python train.py --arch="vit" --model="multi-label image tagger" --dataset="rendered roads seen from a driver's seat, with toy cars, trees and houses" --train_examples=145000 --image_size=64 --crop_scale_min=0.8 --horizontal_flip=false --rotation_deg=5 --norm="layernorm" --norm_position="pre" --activation="gelu_tanh" --mlp_ratio=4 --head_dim=48 --fused_qkv=false --bias="none" --qk_norm=false --parallel_block=false --inner_norm=false --moe="expert_choice" --num_experts=16 --moe_every=2 --expert_mlp_ratio=2 --experts_per_token=2 --shared_expert=false --patch_size=[8, 8] --conv_stem=false --layers=12 --width=256 --positions="learned" --pooling="class_token" --register_tokens=4 --num_labels=18 --mixing="mixup" --residual_init="zero_last" --optimizer="soap" --beta2=0.99 --lr=0.0014 --beta1=0.95 --shampoo_beta=0.99 --eps=1e-08 --precondition_frequency=32 --max_precond_dim=512 --one_sided=true --adamw_lr_other_params=0.00091 --steps=21800 --batch_size=128 --epochs=19.2 --lr_schedule="cosine" --final_lr_fraction=0 --warmup_steps=1090 --weight_decay=0.1 --adamw_weight_decay_other_params=0
Rows from block 3 of a small multi-label image tagger, named by matrix and row number. Rows with one number within an expert belong to one neuron, the router's apart. Each number is 500 + 40 x the weight over its row's rms, rounded and kept within 0 to 999. All counts start at 0. Numbers have three digits each.
After each expert's rows are labels from the 100 images, of 14976, where the router gives the expert most weight on average: "top examples" is what is common among them; "lies over" is the class under the peak. Only what is clearly more common there than usual is listed. The data: rendered roads seen from a driver's seat, with toy cars, trees and houses. In brackets: how many of the 100, against the usual share in percent.
# router: router (model.blocks.3.mlp.router.weight, 16x256, trained with AdamW), inputs 0-127
# up: expert up (model.blocks.3.mlp.up, 16x512x256), inputs 0-127
# down: expert down (model.blocks.3.mlp.down, 16x256x512, transposed), outputs 0-127

# expert 3
router.3:505541543517485517588526457501534508456563445482453485509484452515452502505530482549486523576468471498436565503506445536542485492532483518467445471436488487451461502551506528467474424516430486492481444454412492501548425471542534469487491399523484534528442415471472440485445532540519483523515436545518523535480541487542487582533541523525498453517564486465514510562453471527469455567480
up.0:483544444506491461541501455524476473524497417417498507515583475583452538518536509519454441530459429445523464509561484477538433483537551514463527526472455498478507533484502533453491521521474485501515592573526493456525476485455491494558518507442540459463469479506522463496473480481564446472439420530511493481502485470518477508461517461521484499510546456465500517541478429487524582538476
down.0:490519423470470410460492553539524491468496519516561522432577504522414518498522456449496474481498460527534481537557464495442512483424524496576563516503509543479481497561452524521486530501572463538547557527505518510474532537480433527505484593529508467500520551561497505487573492468477514484519613489560491534510548506508471472401420506464463449496510442475467472496533570491533464526494
top examples: crossing stripes (97 vs 25.2); snowy verge (85 vs 34)
lies over: road (83 vs 35.1)

# expert 9
router.9:552470500470595503487512477496430466503530420537413549443479474466478450542522484447519503496542515592534534457480431503452524432448529460526514533496488479564503525535514510513528479507460466486542550471450493497516538478481458443596483471517489523544500522505456557471481539492565511536527475515483517453503432520545502569588457523484498497540555482515511508513445537578532540542548
up.0:459544555482504505441467457499563558488522530458443507542527525441547530519478511488503499537471471536491550534555471549557435502505464510460534524517429482488506429522501471491517510551416444540544532480523460501480518497451485530514465472405501496503404539534438482505514416538465531485443442521526483522503535505516547472513496523521414502532512491505467517511555486548568543401494
down.0:453485469515488527551486524496454493558509482435538516454476488492488506539520510595503485464457462443460505501499483471421545471479517480530504522509522502510488482540476574482549460434548483535488425484384503490541531511476493442475507490478503481544582469522447566499518550498449546563498494527505558484531567517489504515503529470479455496504467476464529563586450551523502449500445
top examples: bends right (64 vs 33.1); vehicles: zero (45 vs 12.5)
lies over: verge (76 vs 17.1)

# expert 11
router.11:518478490424505417452482507474489500456527532436481539574496565498466488490450408500441443492510514594554540504555500529513510364492528502547539521500554473510491553486523482486550555515487508435480480482548459503487533432536544529458512498482504478585439570606485513457545510544551554503461481526476514489628509511545539464425524499512504525399489490487515483486519449558480512541503
up.0:537501492528473557506515556493458475460593474518510468511451453575531437463499455507508501411488512516528499550503504551502473504500499450513514489495492479531422581504480469553539466513403514501518488424440500533545474505503490519468493439512498450521447471536490478512471475482508485447470398533530459466521488461553598493523506534616517476504498565521491539435488461548470486553551
down.0:508484543478520524420502464522597465520495497461510494461459502393486516463519478541524527507449584508554497589545431505489481516445529543455463469564514460507520511527499488373496508481505549538518494502501514498514496506487548463516535458558499468472499626517517474443489462493449475526527475563491539508549549448478510435478522503508495526476572504514438557489452590510524551472512
top examples: line: no line (97 vs 24.8)
lies over: road (100 vs 35.1)

# expert 10
router.10:454556457493551526529521466519512531572468482484447511509478437484468478483525543537554473470511530418506472503459548450519497560532506541471482466455495457464605505459446502529518522392570455520510473481537401465516484566520487526571425511534498627513523501425506480519515537487516474502591491458508446541439468460435542540507447519426535501527506502467522529506520560564434551473543
up.0:551501470539493471516537496477579492486496512416538484560526505527568470466508499511501438539529457536517534533497490465517496538499523516423558491533561544488473473505443475524468474474489516486478481548525530477500507425508482504527530508493474486486526582504456528441434469435565444600560535532497573400530511575535478551554496456473539522517567573431476518468539529521509473499523
down.0:482451507546479443455472453459510588500494589548447467526529438487589484555570480489515544458579479516482444482410454474528521519536492489445549534468448472493463535531427496526475475529552499540526548471504502610463578423506449529475548484487547449534567508480477523498498541534557466509468471490500505514547498565526503523463539472521426488513488474490480495534504519485477516478595
top examples: snowy verge (65 vs 34)
lies over: verge (46 vs 17.1)

# expert 0
router.0:475479506506469454522511519514411490493415562540573447522500556501541533476458520507493453461473438475531468517475476554464519467470502503502533581503517536495519533469555480513423466502516516429493470485485559416436510543482477512492502552505515513510504491572573493609547505475438539516466552453569460556523501446452526506448460492520491553437428500470493497411575511502493498493501
up.0:494547533507559526542426522443569548535442498445546464469517504552503478571484464564553454508509544571535538493537522434526492502517524504454556452455442514464489557499513472590453505499540585453518496447483486544414407522477588483458539499573508520406515504535437493462564518594438479508565533495560468489507444488517423473525554471447508489506480471494516504451476493523515466451402
down.0:518433459457562575531519460586509457446480505509552475542520517507617438468454480560533494454506463521552491562464416573506462481482470519479479452510467588507504517513459452539514509476547485493493446473549514504506519524472531415480482469576546508561498552408500499469495491446451518519531581481509474519468533496482489496508527511508463515458520545485461468507516458479483482490553
top examples: dusk (100 vs 29.9)
lies over: sky (97 vs 35.5)

# expert 14
router.14:550498542495482493454473541530532484474515532518550532467543554573526518525465521440504534482481472558510513456501541474533514446443548432567467448587476505489485459494519519517516465480527530465462512483463502566531491477548565470444509557564444566525446545585473530489533553470516456489446522473537536474505515530455488483473511505451452451440502429445514438442506546508479480446511
up.0:473500457520480345456431467536523586560493463458512535485491487500459516468473486514489427524420468522522475449476468525441420485459476499453483475459549524454531513507509484522570494493530521479482476408544484488513515417499484613453511476537496493502556555508487495487479469565523520520551490541560529561531499443491510460463456498574529472481467459506521428488503468474471576491495
down.0:429480403492525458476528450426474507491561473459456429527493523447442489525538488462478545459543426518531491489469534539525465478541445547552490550519601448473465472523585500461474551436479567465488468518499539475439542482462469459576458502526486455483491487433448552495481482490441440521500498482462529495476440521478421507551482474486507519509506489520478449513464527539514457500532
top examples: tree (65 vs 29.5); double yellow line (51 vs 24.3)
lies over: tree (28 vs 1.2)

# expert 6
router.6:496524498485463444498496469454483402572451584557469461450505449465526550497526522514512466419546524494493457523484551451461492505401455523499450518523514480479526425434524455551417535566523478438527533507500500461569542560503440444542465517552472543470470428502530519506545492556462512467483565473479510541450474510530555478498472437463442553505485419509466485484530531520481500475474
up.0:513475515501457506437417512463504554509476430449487440563527500504512514443515517554479455469565514483559510455488454517524461501490523553450515502543414479450523460481500518474512487433484521512510496527500478483560458558441535492434400531512453464486542525454466481518503537551518464490537496484520521443527529553500512491476501487522500472482512413478558542556520522450519539551535
down.0:485529546427546487468510499543550483490531506485552557504505561513469533499485503400417498503511500486523447531547509513530558571486531549548498554486568522474514504575509490529443546592511534538510439470483466525470508473495486483453531530477523409504519457464522564559540513486546504482406530465514478494492517509532441522473602427498533546468505500437522416524453537487503499478578
top examples: truck (88 vs 54.9); vehicles: two (79 vs 41.9)
lies over: truck (60 vs 4.6)

# expert 13
router.13:540459534500446482404518476509520483476503520492530496543473518554507534472480430500436492521491490525555559522528440529458514465455504476484547477483570525456522559515524518466460428494413560454507470483538505530532509479592541542432538515480486466561442508576521489504574457503533583513417434561529544533529501449484455496469552501523469553519473514498498485521490456476555500501470
up.0:512506538515447451504491476548457490464514519468518507502504564522482475477522511479555423507506522537535543521470462478584443531512508433509515568534474486517472476510530544465522520537507470492473519468518462449572552532539451531447526547504520464506496550515557518464540568520447483495480487556478506438568546457506518466463562462434435543500469465501474478595492422435567469600521
down.0:585491493529509461561494492513428601503542521537466436436462556497543474510536560520494461512528470484481499475490536417523511441468458540508540508483423460521429483429488478458609513561538475533528507508555470436513494524626501474460500489481511548506478466501481501466441577471523568526496506487524488545514414564533455566478453550503524457519515546485423425512532465487479533513475
top examples: line: no line (100 vs 24.8); vehicles: zero (80 vs 12.5)
lies over: road (100 vs 35.1)

# expert 15
router.15:520522523479453502489463446549553565474535453478537495494467491526471495513543454531454467481461515490497554563540458472513484535526528537525507512466492547510459523553463554452540520434505603527452524503526435552560498544530560518384508493459435450541541531448496514581504470494462477542525451556569527517488482481490495486541498539469563460537563472538516436521534461544481559500460
up.0:482529505491522468508496555537434525428552533546590486470508448488480527418517490518437548464517495452471506471477446517556449506506518502493547565498479533484519476460459504475564482472465439540544527550517472426592545527441527520471496498495574524427502497480530451532501497539532478511489423541513435507469404504493519538587539549529508443444416513503571490505548499482478590511477
down.0:558501419504392542421566475497494490530510499564505511511487449433524461610513506522584471492490550420505502497479547525508565482472503511467489461547549443510486502566546440484386519480511549525509486533535502423478476515455491513458540548542514448448513443488440457443541506490528573536464564482548575482512534507559543482565516460518593511446463469534537500506451474569486474484484
top examples: snowy verge (74 vs 34); crossing stripes (69 vs 25.2)
lies over: road (79 vs 35.1)

# expert 4
router.4:522466537460466454495462527465555484547509563524495487508495456479545560474450531434501574495466499525506472559478447496447485502516469557483541499482532541514429452546518441534454548527455546502435516524495467446519508460525559499444480466486590445517435477525533462501527455459551571457513475443594488559560539539542551453474545447570412505557508425550397485453550545440508564496446
up.0:510496606484446420419517524477510416585431528504477464512441571526515495538521474482495592465451467550457471498524422480472497496506484462506520524554534513489486501432560503439459418531477485482466469444533472519537509501516521485466542519416475556499484485497480483497508423469454456506499477456553534564572424511482506461562517469525459521502555478512466533492501505406477566560484
down.0:506458541542488460497509516517469526424499491506488444486483553517536517478518461464469475512544508493424509479500510449546511458490483525551536564539475503503562507599504517547457442425544514440444518553617523486508563565538510499470427556545550517430498522401511635477492505527522465526486516580514497422511464464457444482489487576493467524476534537500455441489422482498591406479515
top examples: bends right (74 vs 33.1); double yellow line (56 vs 24.3)
lies over: road (95 vs 35.1)

# expert 5
router.5:504468419477501545528519538489491511536524432478484534556480452445504457499560494481437532502521518449481469503496525537513513508554476531477521525462479461560487515489478477464500527527466409616559535607506499473471537488441459452533480450494507492465569479433481411454470494491473488519532459530447493456472502514548497554528448494536557528503470551473508549517475427467536497523503
up.0:536534523499547464533507498537537440509515494425514520498422518489462524458551507565567506463445534494530467431485478470495535555500449480507474494591501539462542540491492498516404511497504554477548447469527501452383510519627514509492592569499514523501467539469477559551569544504542497487495468463555563497525535453515491558432514500463587482494411538505538451487509515535484492457512
down.0:565482557542484546527564582527512495486450529461391469521459480518526505513469513535500504477530458547585508499468457433517546456532516543592398499528594453502521493442449533498484479477477424491479559515474522468572523492475579500428470483517561498552543492484512493500486647549464475431454448539514496525542483556518547476472488449544466539531506523474504492512447465479460490516534
top examples: snowy verge (98 vs 34); bends left (61 vs 34)
lies over: verge (71 vs 17.1)

# expert 1
router.1:502462526570509472485475523489520544521505524438534483534554490598511498562484495506505496483522495492472527422546528508419463524543459518496529508503467471534497442492468526499540509512570553461483549484550562519415450524490521562516529594434484396508546507503476559422473410484509495519476542525475547525564447556483420422461537452503414474546545522593454521516474483447570548453452
up.0:520454501508498554461522555549469501469509505481441547535540575511567501531497435488467480376481470483526454421515467479471460513495477534536475502479464540536537462513496530463492482459447500515490466496492540586528492482429436556544477464435508419461504469553489519530485531532510486456480511556530491555536526507494519525590490462528505506525555505469535583506557454430540564508497
down.0:481533466536428450516436413528509522515436462537472490499505488481425482484510456503481454509455415535512414511556548568590492475512516429507469474542543518468540525529541479474488456442450483520452481488459474472500634516489474602549487494490457510449481492491576477599600518421528527456512499466476470541521495508494533520442561533475495495443463451451482475527476493502516521577552
top examples: sandy verge (79 vs 33.2); bends right (78 vs 33.1); double yellow line (56 vs 24.3)
lies over: verge (97 vs 17.1)